A small contrastive image-text model, trained from scratch.
Model: 5.98M parameters, encoder norm batchnorm, encoder widths [16, 32, 64], text encoder norm layernorm, text encoder activation silu, text encoder num experts 4.
Rows from block 8 of the image encoder of a small contrastive image-text model, named by matrix and row number. Rows with one number belong to one channel. Each number is 128 + 24 x the weight over its row's rms, rounded and kept within 0 to 255. All counts start at 0. Numbers have three digits each.
Before each channel's rows are labels from the 100 images, of 14848, where the channel reaches its highest value: "responds to" is what is common among them. Only what is clearly more common there than usual is listed. The data: procedural textures in two colours, tilted and lit. In brackets: how many of the 100.
# convs0: expand pointwise conv (encoder.blocks.8.convs.0.weight, 128x32x1x1), inputs 0-31
# convs1: depthwise 5x5 conv (encoder.blocks.8.convs.1.weight, 128x1x5x5), a 5x5 kernel
# convs2: project pointwise conv (encoder.blocks.8.convs.2.weight, 32x128x1x1, transposed), outputs 0-31

responds to: spiral (35); rings (31)
convs0.11:157101104147156092149127115132099118153132121142149136143138101142097138151119116090148149179074
convs1.11:171152088098142098103130114149156111103130118116097121103108121142155153169
convs2.11:132140104112104175138148103150100120121133179140115151101100151084106149150163124099136141101140

responds to: orange (45); red (36); cloudy (29); pattern colour: orange (29)
convs0.111:177121143089112157116136143156152149152129118151172103122118075132149145103119110132102121129088
convs1.111:118111123159137129089092165126087137132168134133154108119129173143130089105
convs2.111:159193153118137133121173135134075140123119150157133139125117118133131154126135194136120120136128

responds to: rings (61)
convs0.1:105146076087140145138117117157145098123116140122104154086135148139083167096149105129114114119145
convs1.1:104136101105148105096083128096127166150135113145128103161132167168135134134
convs2.1:114092127142101157129094128131112127164130154121120089181146098171092096095136128145112119136126

responds to: blue (44); striped (36); ground colour: blue (31)
convs0.38:146138125125128160132125106108139089136116121184178112142145127064109130129097145154113126161116
convs1.38:147140112127155140161134133135150098133145114154137123121166128181182135170
convs2.38:103166130139121169159132157153144172115129118133066148116120135137129076144131148113125094121142

responds to: wavy (34)
convs0.78:115152143144068094098130120110161168137177140092112115134102110145144115122095123106144150119119
convs1.78:137137104144134113147120119136155098121166082116162077168104125125128103151
convs2.78:109112085141155115109109193108138103145076113094139102131133164128116101141138097118132132128131

responds to: blue (36); cloudy (27)
convs0.100:149125104106159148097129149144142179148131087156176124129147154124167127109147151142123113165118
convs1.100:146118144098125145122123069106101129123109121134121112143148145117170182162
convs2.100:143170154148138159111148114148113100090134122173130130126142100145155158142117190131124113126160

responds to: coarse scale (68); white (38); orange (37); pattern colour: orange (36)
convs0.127:137157135123107106137111121144164153148116145136121134140188193093103120100150130155142112139150
convs1.127:135135152161132111138166126111130164113122155152137202158135132129116159129
convs2.127:132116158138174091125105116107144086138145107106183120145108149174159139119124128135150159132142

responds to: rings (64)
convs0.119:126133143156139134119150119121111091115148097077122129143146154164103121187119164149120164125154
convs1.119:128118120140113088069144120109091111156157105136158177148127135140116123115
convs2.119:148177113126126145148137139113081174151121149136120113116102151105123125146168180146124123148165

responds to: coarse scale (69); yellow (40)
convs0.82:127179139116167107134140139133110172162123145124176089115098094104099102120150133139133107123117
convs1.82:094139122148148130111104156127088178104125127114148162141166142147125161159
convs2.82:132144108131087107142116152137134131204154135149158090143126152107106122115178130128118117106143

responds to: coarse scale (72); veined (35)
convs0.42:123149140105143106132118110141097104114179120119126117082171126136129140147143107102089190121118
convs1.42:124136110131168163111112118113175118148125162119155091131141134106109077106
convs2.42:144137109144146132135159136107126161120106170135172119140116115143117127155161177154126104189115

responds to: coarse scale (61); red (41); spiral (31)
convs0.39:114117140166128140139111085135180161108188152127098155160140133171113128134145128110129120136124
convs1.39:131152112120138104132159144101140110166154085116095082132140161155109114149
convs2.39:141173140131119149114153159098101132112134152137161148103125165108124147184125176114111141114153

responds to: green (48); pink (42); pattern colour: green (29)
convs0.103:157097145102101113117158109140178135153122119127078090105118076152131138109119116103139107131127
convs1.103:106163146133087104135168128095097094148111093141114135144154122151096127147
convs2.103:145152112128115155140161138150068161085130144140122105092140147105181131146135138141149118113152

responds to: rings (40); orange (38); pattern colour: orange (35); ground colour: teal (31)
convs0.126:150181159145140088125099092082140095109140107125120131133160157091123127113149123107130097138140
convs1.126:116156123127107115160155163102170130191145146143125144151099117104135140117
convs2.126:106154154080140161107118171123133168150130117145154107138110123165127134122172117106091156147126

responds to: blue (48); orange (38); ground colour: blue (29)
convs0.43:142137148122121104114129126094160106101148130113112158159173086146135143163145116165126180116150
convs1.43:154128098167118137139094154141094089075116126149138113112138144157150152135
convs2.43:127153160143153116152158128132105133138145083126142155139125156126184114168141156136128080113161

responds to: labyrinth (31)
convs0.94:162122083147143120159165111108166152116083149135121120123116134134122157118083149117112134157084
convs1.94:104123176126145156120136097104155089083117141148095145121138124122164156139
convs2.94:157144123157125108093108125101145092115129122103126147155154142073135122172088118098127142091114

responds to: white (53); red (45); pattern colour: white (36); ground colour: red (33)
convs0.125:137086112150105147138147143146126146138113154126110129163151111112134110075110079169159143132163
convs1.125:078148101101144147125149123105132177081125136123113113104106154142151114152
convs2.125:133099126105189121085156115128105163115122100129131123142172097139142103133151141137093121153096

responds to: cloudy (36)
convs0.88:128136146116138135128107126200092118135165144133158101111141103126118126128128106140143059139106
convs1.88:165114119110155146128071095155141127079119159137135107128127117144163137146
convs2.88:151156129091129105089155103126148115122143122143156179081136124112117144107133122114091147082109

responds to: labyrinth (31)
convs0.84:142104103089123165125162115137170169100117135090159141162130134113123130123120137155112184120115
convs1.84:124099110128148125147127105094133087158177124122105184110102121125115145104
convs2.84:138129127082114127088097150124158149127112125100117139117151142117072099094136130109084171123125

responds to: orange (38); pattern colour: orange (26)
convs0.75:158108155136099134152144100099139150125104145128151156104116159093100077114146166144132131167122
convs1.75:117142139090120082078132154112110105122127135176134142128161131107163138106
convs2.75:108150111124151134160107130116125100156150121155112090145086149141176155130120132098091148173135

responds to: rays (87)
convs0.102:146095129123123136145155119114129159137087153112142124096070090139122132152092117110126140154076
convs1.102:159100082079134135114098110121087119156159148103122158130138123124157134124
convs2.102:175121150137131087122134109112139140097124097121132157091136144120146163142102096099120156072120

responds to: coarse scale (68); wavy (29)
convs0.124:080143188123133099128150142139150155140140127118143097110139150127119080117153134101130149109173
convs1.124:098121072136100155146172141120103131092116119137134116172139113169125132122
convs2.124:089102092113126123146124139071148115133155157121176088150116167131119104116106100134134125130153

responds to: rays (83)
convs0.14:172148143122141069133119090120149140125144116160088122098101103155143118138125123121083156109112
convs1.14:105079160139127119094132135138121105122170178126083133139156108111119112133
convs2.14:105136070126134144107161132123130118115131095098167150143149123107108162111150154176102111151106

responds to: rings (31); spiral (28); striped (26)
convs0.87:155130146175143074135149107130137072151132128131101143155148106101109142146118093137133154112102
convs1.87:107083089094094099107134101113143132155120130132165171146118133150126107126
convs2.87:118145135104113163107165141134101112130168137128169143113132116113098157082123139119141137067104

responds to: spiral (49); blue (37)
convs0.15:126119162101101178115109153184106145123130116088191156133124129125120129116116150117139129115108
convs1.15:106097149144113101095083146115116132141105080112113153180142131130147131137
convs2.15:144137098134126105147162113097169100092120143114136158118173152065128123138089120124126121122111

responds to: labyrinth (29); wavy (26)
convs0.115:175098129157099073142104125131101097166106111117123131122131117105127142113089100127162095137135
convs1.115:110136136178115111111140115181140111123080149141149102104117131153168126141
convs2.115:132112116162179141146144130084163113075119140123119130128136160111170096146134101102134138102114

responds to: orange (48); pattern colour: orange (32)
convs0.17:165108127150096129115122083165124126187129148144152124136133129113101116152169103174137119115144
convs1.17:156089119119155103155142101105166106131125086136110137164098125100137162126
convs2.17:156108176160171112150116101155145153088103084094143135141142135137140107143111127117140161143128

responds to: coarse scale (63); green (57); ground colour: green (45)
convs0.46:127126096105157131110153084139106167146172124151122115169084159149143138153138165129117135135109
convs1.46:103101130100161123083149134139117109100145162143176123096142134164132127102
convs2.46:158192147129128129110086144130092172145130114150136117100132128093125154119084142158139134107128

responds to: spiral (46); rings (39)
convs0.29:153126146147101156095123129131111186109114116118080121183119115142154111126125135142125153081117
convs1.29:122141135122101138163143102114132141119065125107103085076115113130129104114
convs2.29:123155085095141114128158083118167141111139146127137150087089139079116156119115150113114144116116

responds to: rings (76)
convs0.36:122152114116145109115152097070129151166112096114150156123105150135112152164096090101146132130147
convs1.36:164153169129130137132109095129145111089083149124114085146112143132126119169
convs2.36:106143113109122116142143117150140079102144151128071151172129091085123129123100151105113134150108

responds to: rays (31)
convs0.26:118134104117134113128114116188131143114152172127102139134157108098088141122189111142136101112150
convs1.26:146122152128159113132092141142106105123102089109149173122097103149171144107
convs2.26:176140152111136134133124110114136135106150099160126156117126076122132129097095110097110180107100

responds to: wavy (42); labyrinth (26)
convs0.55:152160156128109137107106124126149187126150133132146138126104136185118090168107145133122152100155
convs1.55:149096170093111156128131105127110100140112126108125147123166115157154075138
convs2.55:139112100085122164110116164082148135108091151116116120121171160114104124110119131116101156091137

responds to: rays (87)
convs0.3:169121136131133127130142134110134169106101111144161134137134122189154123138075152106138179128115
convs1.3:113163165151124116129142139113092080098102122122122119149129190145118146119
convs2.3:151128155120108126084090147158104150089158119154099163125151094141126124121118125101123164086134

responds to: green (55); spiral (30); cloudy (30)
convs0.25:136136128192146099106130106141106132082181115117126154159127150124116136118115129138134159143082
convs1.25:096142161146109110155152121089145158112128107127130089127151152087097153147
convs2.25:146163115163128148126152130123082135102147152140136150108097171098116146177107145145108135132166

responds to: green (50); ground colour: green (28)
convs0.57:154150117103114158097126100132166157155114115123093086126117126134102084163099111156118099111138
convs1.57:130129129120127125125114142124121143168074140138139054159135116101157128106
convs2.57:140093101137139168145132166122147125109088089111135110146165158100117068147134128126127113145117

responds to: rings (99)
convs0.118:120159114130118123102143139134144105147125118098138154149096179136080121129103176112158107124175
convs1.118:141127126104117111081129134135101109117184188127125113142129109116139101093
convs2.118:137135155141143126133123171117089092128087112161128078114101153152140119126129173113159101111145

responds to: white (43); ground colour: white (33)
convs0.116:141127118176127112151148061120127170123142167136145125095117106108120075128127133130096121133114
convs1.116:164137102113139150108120097132162100129109169147126083123147081114133144156
convs2.116:148143110150125175120181118104120080133143138110151144141102107122152133140101157159099117139086

responds to: rings (46)
convs0.95:146161123178155098141097117120097075142101122110124105096115119119136137150070119111128126138137
convs1.95:132143082138132094161091146130107151148100140130100166088158115130143143108
convs2.95:097105126140120134136096184130116099178111134140133088131101148153081092126141159125130128140148

responds to: blue (56); ground colour: blue (40)
convs0.104:149138109108118104079105095104139123143110145098117152163131095151081142119145117140171152146102
convs1.104:096124112139093119143118083108159160167085114136134126094104135148139143100
convs2.104:098124132119128121096118110151141126125112096144133158180126083144089146076141116136149113097095

responds to: rays (93)
convs0.6:170137146148100088097081143133102130139134130147153112137179138133135132144084101100134151147152
convs1.6:134128100112149162140084160144169097108119167167101113114130150107117118125
convs2.6:141105154125149132109098143102117166118098123182104118098124153131092136123137114073134168122148

responds to: coarse scale (85); checkered (34)
convs0.19:090155108138160151119178120153124084149132139089127115097104093149142147106155166128120136131140
convs1.19:125115122158094139121112156097096135165084136143109113173115153119108162112
convs2.19:112134125131123116118149143102166113145161119105178109091095106150121128130164133196112113115120

responds to: rings (57)
convs0.13:106162062119149121140147125156102085140094132093118119092135154107120174130129148114126131133126
convs1.13:132157139134123125092121157162092143083106130105103148125091168113116143157
convs2.13:087128109140112085166091140147156143179123135163124094135133136168145116136139126147148093145137

responds to: spiral (34)
convs0.74:127143113172106095117115113175113162125143106117121139113132123174109103117114126058132150115115
convs1.74:131165173127173117118112123114140096123094125132146085106112153103155154147
convs2.74:182145146107110133113111129127121131117100148101159104155091158132114146093106151188130133134150

responds to: white (67); crumpled (67); pattern colour: white (35); ground colour: white (32)
convs0.31:134108149141102127118138091097120109143178171151129119120142121143100105115123125188144159166113
convs1.31:125162161133122159134154132081160131091102113121113099088120097129109139155
convs2.31:137118167146137153113100113148159127124157114142106172144135092174114144118147124126088150163092

responds to: rays (25)
convs0.65:161117135163136103148107107141105124109085119139097095121119120157146144143060135087109116131114
convs1.65:115109109134157118137092152156143140136134123150118090140066143105154136085
convs2.65:112133112083122150101109148107118154116144138125143150114176157128082132110175100127096165146126

responds to: rings (100)
convs0.79:121180125155133146130128174160159091119125135114086147099090161111105126134135140113129100110158
convs1.79:128115135139119108116133126109112152212138162154110135146146091113121135151
convs2.79:108115132144115078126098140139144128166138143094143124139148162161105141109140133148195149157139

responds to: spiral (41)
convs0.49:080155121133121150166154125171174149120137160099100133144123145081127125116148131167137114115131
convs1.49:093083116095106093098121128146131153117140113125129119161125125173175144123
convs2.49:157112127120122142106119112147145086111156156096123142176167097111120155120141104111168143155096

responds to: coarse scale (72); red (36); dotted (26)
convs0.52:158147142146137144131134112137168184077135122089167135138132128094125109130116106106094140135091
convs1.52:149147136126096095124146095161132161099122137088129086168104156141139133116
convs2.52:105115125158163157114110108141155089162120131114086114160152132117126094110165125105127108110082

responds to: coarse scale (60); black (41); yellow (36)
convs0.32:156167099152144156111111126152169097113093128106155126130087132165143154143126157158129136098112
convs1.32:139138144111135120083080149131139163180111127114100085149106145119137113123
convs2.32:112129162104144130191161143121128168155107173136127103121134134120088134125164130112138115126169

responds to: wavy (36)
convs0.5:115108111101169142140156117149185109130153132105188135124141128102084141114157117141115130148111
convs1.5:135140095127108154169102179144085102126116096164113110143139109131150138124
convs2.5:100116104094105145119134168086164102163101145114154114129125143131119080136108097157115150110111